Weights of a small contrastive image-text model: encoder arch efficientnet, encoder depths [2, 4, 2].
Rows from block 4 of the text encoder, named by matrix and row number. Rows with one number belong to one attention dimension. Each number is 128 + 24 x the weight over its row's rms, rounded and kept within 0 to 255. All counts start at 0. Numbers have three digits each. After the name is the row's rms in percent of the matrix's.
# v: attention value (text_encoder.blocks.4.attn.v.weight, 192x192), inputs 0-191
# proj: attention output (text_encoder.blocks.4.attn.proj.weight, 192x192, transposed), outputs 0-191
v.4 067:122163109153172126112121127124130127162113153125105112150131121101121137135133121123096140124125173129218127136117148107123123117122125142123238128140106131130116124117116096124182174143119138111131111121111149121164142149048119072090149131116103110139115125106148131129130107150090122180117150105133133141136117131131170124077089159148129110139165142081107142126132134130174177087087131126125119164137097141188092139145109122131127112136134115096124115132144153151147178085145135140129114121127143076131145140104127156115132114114144123105097126124153125130141132137116144127
proj.4 068:110154117084084147181148121057120156125113132129124140132125145108125123146172163134106110145138146113138129102150136138135099126153102104186080146076107136144134127105119108138070145138173122142121170156100173163103121117121088140136123130112121115123121136109102085130124145116081140104139117147134146126129124144142080132106126105095130128110124188153146098163159152135099186135123097141134131124151099087130140119119132149117114149094106136116119096139081141120111118198107126137131183129131173138151105159123140116136158097131155133144122083118080133142138149111147113147
v.5 096:129104140102122130160111135249117121109118104115114132137114136128136146128119084129124121045129101125168125115125151146152139140118133123128111120136151134174128121144128157128103193108124119125187116120113121130141114133122125114141117145129156160119130124120150135132069131112159127112117093123129124144123137112136123140160122114120119116123148115115096136142132126119111118118000126127121140154127155122109111130124122131114132141118130161168129116130129107100114117130100134126109154126128188154120136117147123122116134122144112124107163138131111160118122112131120144135
proj.5 103:133123123110140126070139143146136088127114145137151117098127129118128089170123167123143126112113128117112116135044144140117117130132134139105164118171121116089105112127118145137143104132101126114130128124137109118115117140096127119117131138139127129135108138136136112109078181176153168091126057114118154068134126100117096131065137149156117118131145152115125138071108104126107122137083137136124141119102077125063125169120117133110137142138156141163124160134154124122135134158123137123146119127125105106139098092133137133193129152128159081142109136127036165124144103147142134122
v.6 073:123106131112112133126124132184155136117118114115125126163180133134122160120121091129154127116135153117082123112126130133134145138149125161131142105124118130149138127147135149131094166119097124131117146138122124155084113137244108160152127132138133165113137120165152124136108099209126130035126129137111132099125150108139159145143112115131124138108122126099117130096114131136146112132095138120118145130123124122070133168130128126112115129083129159071136118167142128128125104155098159082135202128120141137114115113145130110093136180139132139161100143123077102133133145143090125137
proj.6 108:128130130070149122191152152186132121137129114124211130127129129144129092149133158121136119119122121124197113136131136170113127109127129147111067127124132124105121118107121132106177144120132136124103174131138135092119150116083113108137129136127145120133114132113121137127099158141144141103131188117126134216131123106140158133124140135134127141134116148137133124080132146123134109125107123120135128112150100157126121142119127144160113144134140118179125134119143155131125116120145133140121132130137098125133144084120113133120119129123043131159179127129000126128123111127109148123
v.7 102:122140125143153125082135099038163142128133145131117117107150099122120129150139117124139133094130090142200146130079132147134113150101128080126161134118124087121111134147144115128103088152153142138152101128135125167174127132102124090078120140134115119122125148129123125118115165035112128142126153114144127117123123122124111112074195127142134120131149127129121131171098107139104112144123118137134112135126153135228073090137130132124105126129131132203127130141106147132154169072144118149136122131128120115129112122126128143161136141131166118109123139118129121126135107132122102129
proj.7 164:134125135185123131158124117104136131138131124126083143124149137133124191113140148134122120143129145125064128123131112120140118141132132150155120133126137145104134139147120124119063132119121119117127152125150120200137122108148134110136136141124132130116122131124156121104144135059138120158140140131136122073136138121129000124085128130126122137136110179130123124114123107137131121128154130125132138129106136134222142086141129125138129133153129138130130125133125142144124120165134121121128113130136128129100199106123130140144132139127182138145107124135243138133121131131142123129
v.8 145:130116124110126128066138129039115119114120133127144135156140116129129107132134124132126125128124150122182139120097140086141107149133121098130133127121118115149136126130131112128100111141148120137155067146143126149188122136139133138157117115115133140122132132167136130142096156097128129157131151140136124146120124132124117118070140094121135128116124131138119130226120113127114129144065130129121117165126170128209135105131130125164131096131129123235130130107078126110130178138107129171130130129129114074116108126117117139147132161123173125116166127127195120134127125126095135123
proj.8 264:120159135129124126099140134106131132136136135128041137132132131122135136136131129133137127164128131127019122129102146137130114114135124133121110133116126134105137114141123123114047100124119125125142058126134115145118134135136112110158133134124129130098132131105149138110132149013142125118144090136143130065132140143131000121088140131118119122136071157125140134135128116130102136129139132127121137111108074112145108130136132127137126138122130132179131139128132120127128080148136138124129119127138161136140097128147132148143126112136118126093104123127176114132125123144147129128
v.9 055:133132133190147120094134104132129146144161122126079130147111068130112122113114106127143103155129149100124133124128127167103166129143111110138175108088134133165126140113122130137183114129127121120138181092126123152140135110009150078074132118130127102125127160105150127122082189123152130171117153115125115152135130143115097145134127162110115142139152096117132153112164134119148122128098119126131123124123129156076115129132155134087125155120122143117128176123102150131132165102127097138139147109127134142140117131152138156070120090151136126082120103122060126112122114118141112125
proj.9 064:137130105125142122106160131108141136145155143130094133145142111141126104109106125115118127148105107084164120120097144111100111121153142177120085121113120111090133110116130110144140104088128120133085185071189150138152134120125128118104144115165134122090146134110145147132174100140137127107141116115125116162128134098114133134158144136109144124131050099126110162082126139129092132157131118131125144101123101154202151121122164164148130117131091128138135177163138142144110118165120155131110113101140144171162163155145130118146120161133137117191055137110118111129118121106196136126
v.10 103:137146116115126128198135137118143136150125142144127128132154079118108105119137155121139131198120108157089113102113128153106132083155122176125156124130131135094132129115136123128247144149120124117056166104130120119106113124102141092133129112144123106122131138142138134121136093148087127179117087120113136157133129149128149132192153135131128135132145156117122132124138135121135121150233133122128119089129046136091153135119134127117132119119131111081129141142122143135146104150173120126129106132127128160130163122109115124106126166122104130136127124123106121119129129128173118124
proj.10 110:139114119221128132166111143114145139113128118133133114155126115132132147137138100111102127070127135168152151148157135075136148170131120127164141146133126135131127127111150102110098150155139144131148153129095138120164111119155127141192094120124136152148122121154113127173121102150128118127113148114132123161111120138126079119119118094115134127125185123161139131200126142115145144125136118155136116161165144129083143093130111134154120115109099091202112102086119147122124139078147131129125092135124149116125082124082125127082130125116063154101147092114132157134107139108070119119
v.11 080:119141128099105127108138157060123128138137113128112129170125118157124139111116172130121129080121186143147113139149143127122140146163117145128051114150138101108128123107136141131074132147124126124130143170128147126173105104174111181128135145092144160162146112121128132145121134025136130038138132125111125135114114126124133130149112140105142136114116151122138118122156117125096105143128130121125148110123156116174205118116131127139142142093126156189120124161131141100099128090114130127133147086123135109132111126109123087111122131139090130156132152114158075111122153130154129145
proj.11 131:135107147034129121081112113119121128125120132152079121119124138105146098129117135132167132146128143105124123152155127149127156116062132153095087129144141137090128122157087133116119125141136133134112078128141124137131132134178151139109142122128137146110142127130140118129167142133163114152130033121124132072131131088145109128190105144127134151149075158092142151133127136110150065138076161127125141135106097128100124134130135122108141116115158100177123143143160132129135142144143136101117137139147124133134128085177131107135114144126188131125200145146098110129132100124148134128
v.12 053:117090147055119129070136129126104113113129103112134129111120151130141148132123129133127122105138118105092140128138120128138164161118137099131062155124134091160143124127120125129016099076121135141179098163141141147111129138185109186162130127131109140118142105167116128154125122091142125158128150116130126104110128119141111125119110120123153132122117125131139110177112098129162151122072114136126139112127199113144117138118119128136124119161126129148129122120158104126106095151061128102134168126141094121125095133099136136202129135128136120140093126128169155137115125136092118121
proj.12 054:127131130116115125160094101142147125154122141122141123106093132105120153141114136138172125118141135125046117117124111126124123133117110132108184116157148111116121126156109142163128121125105103123159076147093104187129130125176154162095151119117110126140138113152131138105147191071126090162116149145098105099130124155122128140175128142130127140151097113113126121123132135139123140107161153083129136130096119164158118143118122101120142118162145165097132154147133100121142127162096114120143147126111163105054170118155129110166122106141218113146169163135176116106140127157125126136
v.13 163:126123125124124127150170122215113122127136132131128119126142142117125136113136195125076126096130185116130138114145122138130130151134130145129085132141142145125121127209129126127095149149116134144152116122126134143095127115209112167108139160129115132122134136122141129131167078221131125096133107126129123129124122140127153121127146149128123128136103141129162138011134118131136122158095124131127139144127189121148210112125127129124118126151128127056133129137143127137133122084085131117148146118132148163137121140132149151111130137129107127149124122118109118115131128135137121130
proj.13 352:134110121109126131192132131103128122140124127127145123131122120119122121141123097128142114099128125112077121115137135101130118115136130140154158126141137127135136129131105120124207125106112123130137156106102123080138116138138132121103120119121129130125121135123141131158125155180116114126124164130128130198126129116132175121166138132118125135126150084137126127045108132127120132131096128119133131126117131151093143124127121125120132122124133137184126130133120118132108125115141131129129140127125138121075065131112124160133119120129124125122140120123000122127127126133110135128
v.14 087:129143134181121124143138118151121117125115129126106129110088146128129100103126087135187123162129095139041136103136094110116111134109123133127104113129121143094136136108125129133174157139112133134100139140108127089133134120158134149164126127095140133131123137105104122109204108176141129146136138130126124133133129134128093133140192122124144134154139121124157110038169124132113125178156131120134119112124135135051150134118119127133153127106125168022125133142118125146151122145144097150169106124133105104145123103132096113179112118112129106149084126125136171117131130123120115111
proj.14 126:114125117149129137208144115150141129115113118132177102113113109128120125098122118125119137162122117120126128130161109161109144120113133135114143107131121111144113119139129120153137134133099127130167118112144122129087106118140112124154113118110113114099125139123119141132123156196133110062115121135124120221117110101139100126146113128129144121118227096117122129130134149126134139131095130128118115097157176156162136160114138126135135109148134137131126130123145100123129140049134127133125128113121111148104066172131128151097130137126108117164162134100022135110116141099070121136
v.15 071:127149109170152130108135127106145113157110110125122117136133099115129121143150091126116139158133102126043120104101109118097131136154130156130045133153084119097119129126135132132095106155116137123107155138127143134144149134131130141160153138118123115128129118104114129116196097172078129170124144123107122152136120152133171120128141149140122126137120169121150122079120145136119139136209132118142127149132145130117143181122122134135146105137129080087127148140154131139141147122122126146161131134128084107150133114095133141194121135120154129176044118137198176128139134131099130132
proj.15 079:095132114134093128187092103114168156114102129122149111109083101084120174100113111112152126125141143149165116132170091091119151134137147163133161100113133116105133152143134137131129106148100111122140166117104147074094113090177100151110123117117105131136126101122164095147124150129125110176100149118112122158118112149142093142163122122137141116117168127097128151233156155125196193122116140104113096149139147087125160135115126096128130113133111119121128153141142119160134129116139121090122158112138119127135140191138134132111099108111131102147138135120149144115137161134124103116
v.16 050:134118128137132133052130096050135139131115110114111131144122144142107089134135113139134113140134109103164131110129131134134101131189130113134132107120129126102132135130131156140081092105156115121134091138136128121139119145157113143129123174115138118135108125095135121134161089146104127108130177119136120175140115143130111119118157147135129124117143121150177146113158089137089165140166126125134091139124173112151121190141102130142143137132121093165124111124104144149134132104132119139142111132124075209114100159055140125096122138113144143158120109128125025128119154109098107128
proj.16 066:122137136161105123162143117138140146127123113149142120105107104121120065117127121131120114127130125085234105119194145126128162114140140136145064111097128104155123141155135132160172147138132137119088122124147135167121127103131081142075129139122148122110142126113133099124127128136166096146122165131105136187130125146128102129152132144156127135124057178103130140176145124123181110165159123116126149104145110109177150129129145126116159134087150167083100143112163105087140120113111132105137120107118133171136146151147154128121112146131119119146169127121094136113128156109156128127
v.17 065:125158109192120124186139172142184121128137163127139137111117120126118093092125151130131128179112110160100124153155135152118117099144127158131160103130153137088133127137135110123168114150127119094146162145117128125113123131093140116140100104118115107135119114134120132106123108117140120223133101129119128172133130147122117131162169113115108126125177160139157125070145124122116132099198127115120114089125080116134150069119143130139119101103127136095128141128140129141127113157179134140101082123123113114145172120130096137149119133102116134128125094103122057123128172121188126136
proj.17 066:144094114174105129181111116176139161122114120132196124095159146111120151129119086122115103122123150167138130118164072121135129164169125111163125090127123142155139115149150110126131125133118114135108129127075101168136090136215157161088119118135118138126124143153126120124107136110147108121117185131134126141114125146113105147093111109129120153117099108147133139134117142096154126120158119142102120144156206121104136114122129114077145108108107145133137069141097116114132109123143116113145102127116154134132129114140142159101116152127078104116194097124145131141120156110066109118
v.18 074:128140135126110133228119135122083131138143129129135140109115111137142116120122216142100129169133115132071131137132095162127108115156125170134103133139175114120154128117146140131223111124099125134067157128146159139119108110117144128152132124132107109137150124159117129129159132115132130099122088122132134135122130163117162134137134125127130152112079128161129108112124160125104095121205123127126123083123071125121140150116145129093127120117122141075132114126156147117129079157153115135121129130127176163140150134139123093141120168129093132156118094145109137131133145117182125132
proj.18 083:124130134190152141140137144128121121154130133102151135159159131138139111132128060136081154140122113142146149142126126114141114173127135132086117160121134140173142138109147100107127134135114152160169125099142139153167138149099167118161117104131123131131142121142087172129151061118090136101114176115156107150106126146112122091146118106140151120137168085167115116109134142127127076113153121148145090150163175172128129061133118147145100091132102119119140094111116136145151129067114124146127139139111145188129138147062119122098129129110114138088121132129179131141130115088123144115
v.19 052:132093126108146135156167116205152097133126106130136126133129070139124187135130106122140127055125156127147119098078136222121122127112111127133091116104123118127145136137133138125130155099144132131103141127102139108097105129175120148118113138149174145134128148126125130138113130060118130078142107119129141129118145142146125143148165139146139122144142146109098137142074135123156140117080130130125114121129151135156167151127142125120111146102129137194134155164138106141136095090108129118115163129126214135106117136148114094137123130128102125118182151115127138114127074155146148124
proj.19 066:152162114144154126075128144105123082155134112148075111118148132135109184157154181124122112109105120111113124126086150147109125119098120128170122155147136113121116124111136107134123146110151146120142133137131154151153143126100136093168135118131141109162104160138119129108091114136093147163129101128115135059134123116147205139120139139148133158155088171134119115078105132136072105129124121148157155096126119173048137117096118151150117120180133130173129121145114119146143132132140113141151108133138082081171135134133114126142121118124159130124060116108136122104133094152108128137
v.20 067:125108150027141127114117146161104092124130151139069134105137155112157098130138146139119136144125129121119143142161149093123178147078124112123146138169125144120129137142109125133085108125144148112149102123140118101118122122114123143148151124102111138115123121099152134115092131150119135169128144128139132118124124074138063121124118136128135120146128117107139131223128156141115126102041139127145165114129114133181104148122150125137140100137127159169123136130109095134104129173111115128166150128142076102127132134139127186169113086122126084085135141140124144142143090137143119124
proj.20 103:124132122081142115067142118165133112126124109130100134119158125121142163129122162126136138120125132132201122119147119122118116128108141116147091134143101141043139116132113123130151112127112111104118159119133104135130130083182139133140134134127139135129115117122154118134157155009162137115136112126138130094130132113130127126175126126090129110119107134112123141108120149125131100135143132113121124150090145160125105182137139120163120122129132134068127148158129124145108156148109125134120112134139145133148106092150130116186125143116200102122157131141163113137126121127236120128
v.21 141:130130128110117127130127103082143148131127138128160132136094154112123079088140117122148124118123150111104137143090116159135124131119135147127181129113127140137128131114111121126164110116119129114107119132110123102108143119144119135146152121115135117136116125113132125140175191250155128074137148127137130144135121133133125138141097136125141123124084096108134127107163124132150136156239130129130121133126111129122153120140132128112128139121124131108126103100160134126135118099140127090138153124124123254127125142110137112040134136121117118132182130132108121145132149119120117116
proj.21 268:131148137144133128152142125075130130155126110123133133128109143136126123147131150131128134106130122133155118122076136113130125130120115136130153143127127117171130129128097118124207125128154122130159172097119140125132139144096128108100136126126131126116130128126120130126137152140121112120133132126121118214135128134118203124109128138113120117134109140138126132076144122126111137126128132106129127122132153136071117176130118129121137122142124123238125131112140131125117147126141133134121138116126124111159188101128133161142132122127141137142070131126000097125122131129119137137
v.22 084:131107132145114136088117125066125137139121145131150129126166153135127154119145139132141131152121149137077120125144125127133107123144130147127087127154145126105116118110129132118084166141096146134079154152133136140119132110168117152140140141137134133122120134159129133121208124110129129066129118130122131121135129143130147118081164121148121132123103184142123112000117133135118133122216128128139152111130128115136124152133105128114144162126133123097126136155149130140163092058109139121129131122127095139146114127107144127129139145129166138162063125138095054131135162140116132135
proj.22 110:139154127063121129136149134114145157129118109138170132135124128121129080138121129118133126119118111135203117131098147094131132112129116130142144124089127130168131167115106134101211113121138124117143164133126119077129115117133102118102115121113139125128101134083156110141100112160143124184119147112133141208142124108155221134149122121125115114137101088130149138165139149121159127112118128115104126122148136107107125082136119138152124147130133113036121142121132116127115139117150135128094135127146084090172120145126127145108119116114106136108085117119070133137111156119182118119
v.23 207:129111129076125129116121111198133129125125115128156135125157114127133089110133071132122134100128194113098139148116117124132133146070124089128135139091097134153134128114130127129122175160141126124157000139127124127143130123154138139134153133115132140123127133119128129136118126219115129118141146128139132134128132115123106112107091136129136132123100105116121123033158109128174138139083127129127118133131163133122146145154132128134128129128130116122126119119096116130119090134085123133131135136126070118124114128100139144070133158133131124121189130142065145137130134125123111131
proj.23 474:125129128072124131151132121161147131126131132135166130132129128122130096116132103130126133115128139126206131126140144141127122124133127124126112122131123133144130129141120133138153120142134122120124207123106122070129125137134129119158131135134126124129134124119140122126157107160148130138140153136125131200132132111128255134148127132120127128128127074114132134041176135124124148139113135129126128120127125114106120131132134126112132134117126116115134136136138109131125137058139128126125146126131125141139174180113125140110134143134071130108122129128016120127129132134140122136
v.24 069:135093117102142135128127107205142145134130120133150135131122134129117154114130132129120114071128159119245136151137159135145130126125125107129195111130129149127134139114129133127171122111154119116174087105115149091132089133090132106083142133141134130140122136086150121143058126127118128120129140118125126140139121126119098140101113153127119119117165109124126164174157124129106132123038129123131125142124146120176108141136135130118134149129126147183126130124105124133141129106142127126111157127117172181123128125150124131070124112127128132106188134128100045118130122133157121128
proj.24 068:158134129112115134055166141120105094145136117152108142106133139134125130176153162147109099153119112092138113139088159113129099124117125110201116133150130120128137111137111137148117140099146149124110143107143131185142129111054121118099141157139157128130133160119096099106144109143122160119150067131121154111138144127128153110120150129127130165153059141163135105110121120140118068158117108156167170103109099163123139108131135161111149147116119150137116121133127129135105110177093139131163108125132134166161110099141153144164134174141162121146080106128062133126131108128163149135
v.25 074:126113135102112138063127115106140105111122094126122126129142132141136152133131080131143128084131147116112118118124138095137141139096134093128044113136126124134126129125140146127000127122138125135158119152130108125143127140233117189165127128140144158126138114136121124128140132182148134093125157150115127068121134116130124126063127103131130138133098123140125117136117104130088130158103132129127136167126196122134106137132131130142145135142126110152130119115116098124130138121096139110132133125126105119118098122111139134131132117133162123156133147138164120144124129141113135121
proj.25 057:109134143132127100076112121216151113116123138126134122098112114150126104130103140122187106138124138119170103105143151161104138103098125120099147093161169128133107129142121154127164123136104126107132070118083104098085135112101096108117130134128152117133113125141154141123151148106166122175136171133122145147148132109168181129186129144135126158126108126099125155133145140148165146138118145110133141111106088119142109158129129121067142170134175141122121174125180116147139093124144130123112136132152104087084177103120117099137098127119112130115183152149120113133133103175139143112
v.26 091:127149132139120125136118117122134137117117111128106125132155130108129095098140138120130134234128081141071118125113112139120126097118129145125110142102113116153116123144122117130141118113091120129096182145135097114101133138107141141164123093118125105110123141151117131114132086251134130225126071130121126149128127114129171123138120124125127132123099131107124114134129144115141133141169125126135127115128086127052140127128132128111130112125125114053125112122127147125121108201127120114126101130132067110137148120095138153095139119131112117151106129137131173139129119128136133133
proj.26 103:110113120116132130164120145113175159128130140128150112152127111126129130123118128111125148059121115132182125144135135100121168125144144142105107132094120117134112133102143116105181090132150126123148207113154146109146126133124109137140113119127118128146119115128137128152082128122133118104116148120128125204125123122133063136103135114117128076126173068127136156182104144115106167102137131132101109126175109086129148146117121124178120121130077106124118146112132144106121154086179136129093132111132131052122102146119116150126126073118084140101094126111069141136117157110125120126
v.27 054:132124122089131126060112124053147128141113142126094131149156168142120112144134111120115132103125122130179140109109154096139112142132127117129166141108135153100141135144131133123082158153137122131128020101130138136158125127136116107089119117119119129126130143135140124135135098121078133067127104110130129120141123112128148128133127143131132102126130121123138127117116178129132146106137135129131149140136143146205140120149130132144116096138133139197131149168108138168127115070144122133140170132118104162109120164093147147084127168121157132123138116124071064132123142136059112114
proj.27 062:149143129088124129122160126106129128158122107143089133135150114118130112154168143132109129160126109104231124118147186122138133107098151139164111167104122127114131135121156129116167160116136129122120080121189164167140140129072135090152135135125146120134123121111117126127148100095138120106134136128122132179130120153129194109101134127125126115146134219112130098177144140118139095137124117121149147128128112129107126139130122137156114132121135132019100125129147145110129141110125122129129092133134096120151160114112135114123124131128141134173053108139110128117114135104141118125
v.28 086:125137133185118126212109099200107138114128104121102134134147165128133064090122125136159132121136142142031128142132088137152132115137137137131061114114152120130124134112132126126147115137130121146117162133115095135138134128111135131151130127131119129115146112127133130135137123207150127180124088135129130132129128164121151152177131094123115120104092145138137123065117123129100130096160126130121130156124133113056108144129122130087128137124132123060134125132145129126122154156156128111119157138126119163124138119126137121182128154136107133132048145138152163143118134123121144120
proj.28 107:106109123146135125119125119163142123113121135130177100119102136119122121108111112121117149121122121107091122128127137163116146143144148117081164116128138104210100131121113124137171114129150127129135144129106134068085116149145131142107115109139099109125139121157104139165112137202124135101094147132108130142112111104120139128130116132157143104127249096127116149109101137121132157118139135125113121114160140130086146149107133125145148104129137130189130129122172108104145164079133134117134166111110113129111097177124121130113118115132042103152140149106081151110140137113084126140
v.29 085:128145135171128123167129126141150119145138109123128128104133094114111133117123121128105121141124095155063120118140094142115165127169127168129075110135144109108132125138113115123146122105089136117140206129103125113133109123123116130155128145133147107123111138117157129122156102088144123200146098133112131138138130176144089140160151138118141140129175179102145107077106126135132095152156128126128121092128138127101154124116120125119142157130130120078135144140161144140129097139143116147127138123129090086157143111104123125233126072143112121169048140123183155123129139130140118127
proj.29 114:125119115175112138209095120105137154111120136143132105128117120119127110117116133116142134099118151137164126118153067113120140160132127141123171114125118116096126137135125122139134115157110117138154177128090112143151112110211132169100124115127098132132133109135147111161062145150119079182110129121103120108114112102102110154122114134150131109125176099107139166168129124108154162124127135102086105139141197127138147154105125099151145105133150120064133147153136143123135144118139127118131170116104154125133133167150124134133125147130168110156144147109219164119126137127103116136
v.30 069:126143122083137128225147145191126136150100132127127123131153120120116168123126125120141139117126133153219121111111152145113116113113123107129196142109131130152121126117134120123233169155131127109132086102088134123113122131103115088110135131099134100157118131116130127120133119113093127154111100117121144132137129127138163119131111135143132119135163131107115121158149133133123146111092126130127118099139075127187103127123125127105127142118125123198121131156125139144141171075156130114138129128125171191129136158120124144104126153108118117094119123123105067126128119154163125129
proj.30 059:147154131076118134111138116082110127149133131129108140149148124128116090145182149123127130148129137135062149157141144138145115147092124126166090159133126136109135129128137131151147156141125122126124121111183105148136127156082117101151126147121134138146131144101130115107188124070114115095149117140123141123136138142151140085104134142124116146122047233130128118122114095130105118131138111146142154141094122148111128087155121133153107154088138105161104106121112139143123107153091131129117083133144118102098099116088124104174182133135149142122067106144167143147128140143166137139
v.31 138:128133134035128123123137149124148113132144134131108134106149141135128109122129087127093134157125132138105128134177156156130151106113131153126201128144132128084124126178113133122126128147107124125115148117132134108099139137104135125111130129144112113123140119098117131117149139193132127142138121138135129126127126115134134132161144129115139131134100135124147111129157137123070140150232128125132144132127072128015138148137132127118129120121131120066126123120165128144106089125158124121142178134133106156132140121146126135056125205127122124141163147146073132140132133139133128121
proj.31 214:141126120068125119140130126150134126135135115128141132125106129136126099129122111127122123170119125123121124141116135121123136132152133120141095123120131117166136132121134135104170133118118132124126132142166141100117118126096148108129129116143127122124129120141126119140152131174126123094119146122126127244125120157120240142226133119130137121130180093145134127163147135123134145127120119129122118128160134115115122106114138130090127120130096137245122133118126113120123109096144123124128132126122162132113091170107133153094123123123077125123111122124045116129125134107074116113
v.32 061:129102136137128126172108122183129091101126120129114129127128120123135140139130165129135135177134104139067128141096116109120151128084114146128045120139139150155133123126139125132079117103115120141111178162112126127086119135157132171195133099119131130107131119134113138130102114174155128183114080133116135130115137113114158143117102110137133140121083132112120120145111145123102132148064132127125168141128135125064161114132131132101124103133132154082130110106131093123143102225104132125103145140134126122129133128114140110160125084137119125137138140132159215138125115131169132130
proj.32 072:112111121201176116152122140190154112131127158142132109145132120109129182119110134121138144098121106154140118105075147120113134118120122131097137119124130123095114133110129115094110091141108132123155163136091136142124130132110124116166128107127126114134115126127146138121106140136098145122103159116132132154132122114151096152149138123129145097141160062125140152177113141149100132096094163131104128135119103127102116151111131133192131121166098145237150154096135104139147148100181129144129128125140139051118110111117124156183111082121154122109096152109086129127131112131102137119
v.33 102:125118125115145133204110138229102150123110123128123134118144104122123148095128126128122132110123134132179128127110119145123119137109135111131152133123121116136132126120133120122216132123119130125139108128117117114165104129097125102114132124125119127150119129080128126123074137057135124197117103112134136114124128124144082131137134145135119116116190104129107134164142128126118134166040128133124130119130103115216104102110122129113121118125128128186127151146142123128144135145136122126108146125130177107130133125153099113202130162127091111109091132131153144130125113136173111113
proj.33 152:132147126251132131120126128138108115124135130118082134139153144136123133130138131135122140157133131121183138143096140139138116135135137113138093144142120124091128123124133125135040119139128129132149080128141123137131127138137132129166128138130133133129128138140102127121199094138115137127139091141140125050135132149142104117089137126131125128112082130139119113105129119141082114130144127138143128136112119121175110116136129134120121127118119110110124110130117138121119127088123127132119127138123110133202115105114123123121152102141093140146145128135255135134143126135104129139
v.34 169:130115124127124126108127148094148129142131118129164135140122111131128121137124151128129133076127143131111131125075127123124135130154129139127139130132129122083135127129122142126062126102141121119136136114110137118166134103133131130116137143120148140128134125133142129137133192107072127052117150135124131138130132131129125133104117144122130138134135127125121127255073139126130136128178128125126097142130129127115114122135133129134123133125130120145126158127124126131114123092134127126134107126126148122136124129146129126216130100128113129115095134137229088132130133136137136138
proj.34 389:130135128130132125161128124110141122127133126133074129123148132126128134110123162129123125137130139134115134131109148147126121124117135128122082115130129136111129140139131139115036128146117127124109209110084116151134121140157129125126131130138125129117130129134130128104116123081147132189128111124124130040124129138120091136115120136134128139128162118124132126142122127124136122133132122130131125125123155131158144118133126123113131131134140130175128129140132119137146136125158117116137118130125119145123167161127125165089125152126178112131111129135255136132128118127123122124
v.35 062:128107128167117122000138116117168108142119118126137121126162124129129123129161135131146123126130125134163146161157146155135124148128128118134076124138139137079126135143129128132019150133124135118170171176148151132122099110163115169153139142115147134131118137084139118111138159180127120166120115126124124155130120132127086154107134158118123122144076151124141136102121126134124152076144128117129144139123214120157126123137127131145119123122128126169134144150145123153140135105119146133120147125145061082136116102114132155125118137125179127142129133109151124131135157133099122135
proj.35 093:127138132123105136093133139147138123146097107147169118089115144094121141162133152138122104077116108142167090125090119107112134104153111146180124122111120111111134139134134129118187078092123107100148171137099104141105108094128117137090127127118130120127100145115153107121121133156110158186114176137094147140147131128150076147133130137137110134156085138124143135186142141126141124107151142109114138083117122128090152135095111118135134139186100175184128136137113116121119154118152135121142143114147140091146147134178137204136130096101072107114089117115073116115123143136084131137
v.36 090:131148125100138125094097120101108145138109146129096116112138117104119153133132163119119138183116142126211122131134154144115128110093119117124252149134131148128120127120118100129172159141142134109136120099135122128118135137109126100107132110114113093135107130145147133126102141163130130196110178112120137103136124104124120123079118146139120124136162122102127140217138141133158148117115130125126134104138070135141111108112124131168118124136130118105128171132112141142139193137140127123146085127129121069122146123127129152088123089121168108090175134121095085126137112129147116127
proj.36 095:128102122142111119149135121107126147119122126131117154148131139141133091143165156123149118101126139109112141101171146124123094133116086100173118150115122149110156125103129115148090136121156111137127125146143144208133127119103119124097123138112151142106122138094120114120207116094131117081155132143138135106138134127133116118141131128099125144111070183146131120135153147126128125144135104120122149124118132127190102108153147162149107147101117136105115112114094141138118141183107129172094124133149074140105132106097135121160172133132095143120116095138251092158117146119173133131
v.37 048:133139136148142127118108092072180102114134157129129144145129125115148127120123203133145130157133123128169123156086160182140125091126122109132146125111128083100136124145130119133078120126168117130126155141122112202113132122124136125122128107152107111109118109128096133126168171158167134163115162139140129146123118129110123118127156098134119118116112139125122117201106105115144170095227135127129129113129106124160097073128121127115128124141127089171131114099109113122115138146157121072108114130125117118115135172137142144123133145115108132061181119136123073142122121129145149114
proj.37 064:133109147114128111116134132142109121155120135127095144118129137147118169127127142135129093109120136153088111078105146124127101119143118137156137103127165111141121161137114122127054146094170119125098130148093143160163140146131149124089146109127129119132129121127131141130090128064109136145133128122117129050142138140126182148166136141140122148151013129146143118087119127128109114118176137121125148114136166124116113104129115144104136125164149172097138130150132096161150141163115120149127105112141128103123158110177131111126105118129164129113107121124207060126101148145123143114
v.38 052:138108106168137128062080077049145144138128138146097111129147121138104106141146124117155129178127142134115144129138094072127147127151124128133107127126166148119117133140137136135086103185133140122115154119135116136161105131124112125134138147157110098128129141121145120141117088219159134154147156090102131174141123113098149127094084136143121144126165147164157137091117087134098149115125125141126133162131162128126139104137112128175153127145129102096137142124103149144160133126112140171134119126116064128116130103113158130070125104140156125138116117125107064103108144113128096108
proj.38 067:142103119118124129200143121130158158085131143158175118152120122110129127099121093127154118131128081117147119059152193133115129090164118110135071129100128127139141137116138140122135144144160132129104108150149139171135084121100093122097112132126141108091118125093136125125165085178134123083118154127116154198147120107127122158121128112116127129134120096122152166152180142126135124140111128118095145120142098091181097138136156147147155162124146125135134152119142104084131110161152123140092125121122090099149140103129145122110115151159098147096130122117053126133106125101132107136
v.39 091:123125137112135127113126111116165120121097126125127124141141163109128128138136095131129124097129166110235119157114135089152134125100125090133193124142112167140113129136125115127062155145141115136195063132119102130124121145116132098113116136111087139117123118140135125154109152215118126072109141132127122122121126103120121115117114118125103098116125095136117122184127119123114153096102129121124112151122127132191109121153108128140127105127128141174123110108085105110113165082129141142116120125127103154117109167142148180073124181127147125092163120132094129133114148136110125123
proj.39 109:114124151126111115115133130137125135113114131108045156097144150117136102142135154137148128120137154155129122116114143139145088118143121113096095107158140150142142110150114153098103130170101104113079108134121080110066115135126120131160135150122123152098131115130170118093123169080130146142141135130141144105133152121148134138152135127117107114106118152114136115089122099129191116154107136124109130151083070065098102140145137107082136149081177139148136149146142137142109114162144136099137122151144157157049100112153121133146141132116152108119135142156047135152139109171130133117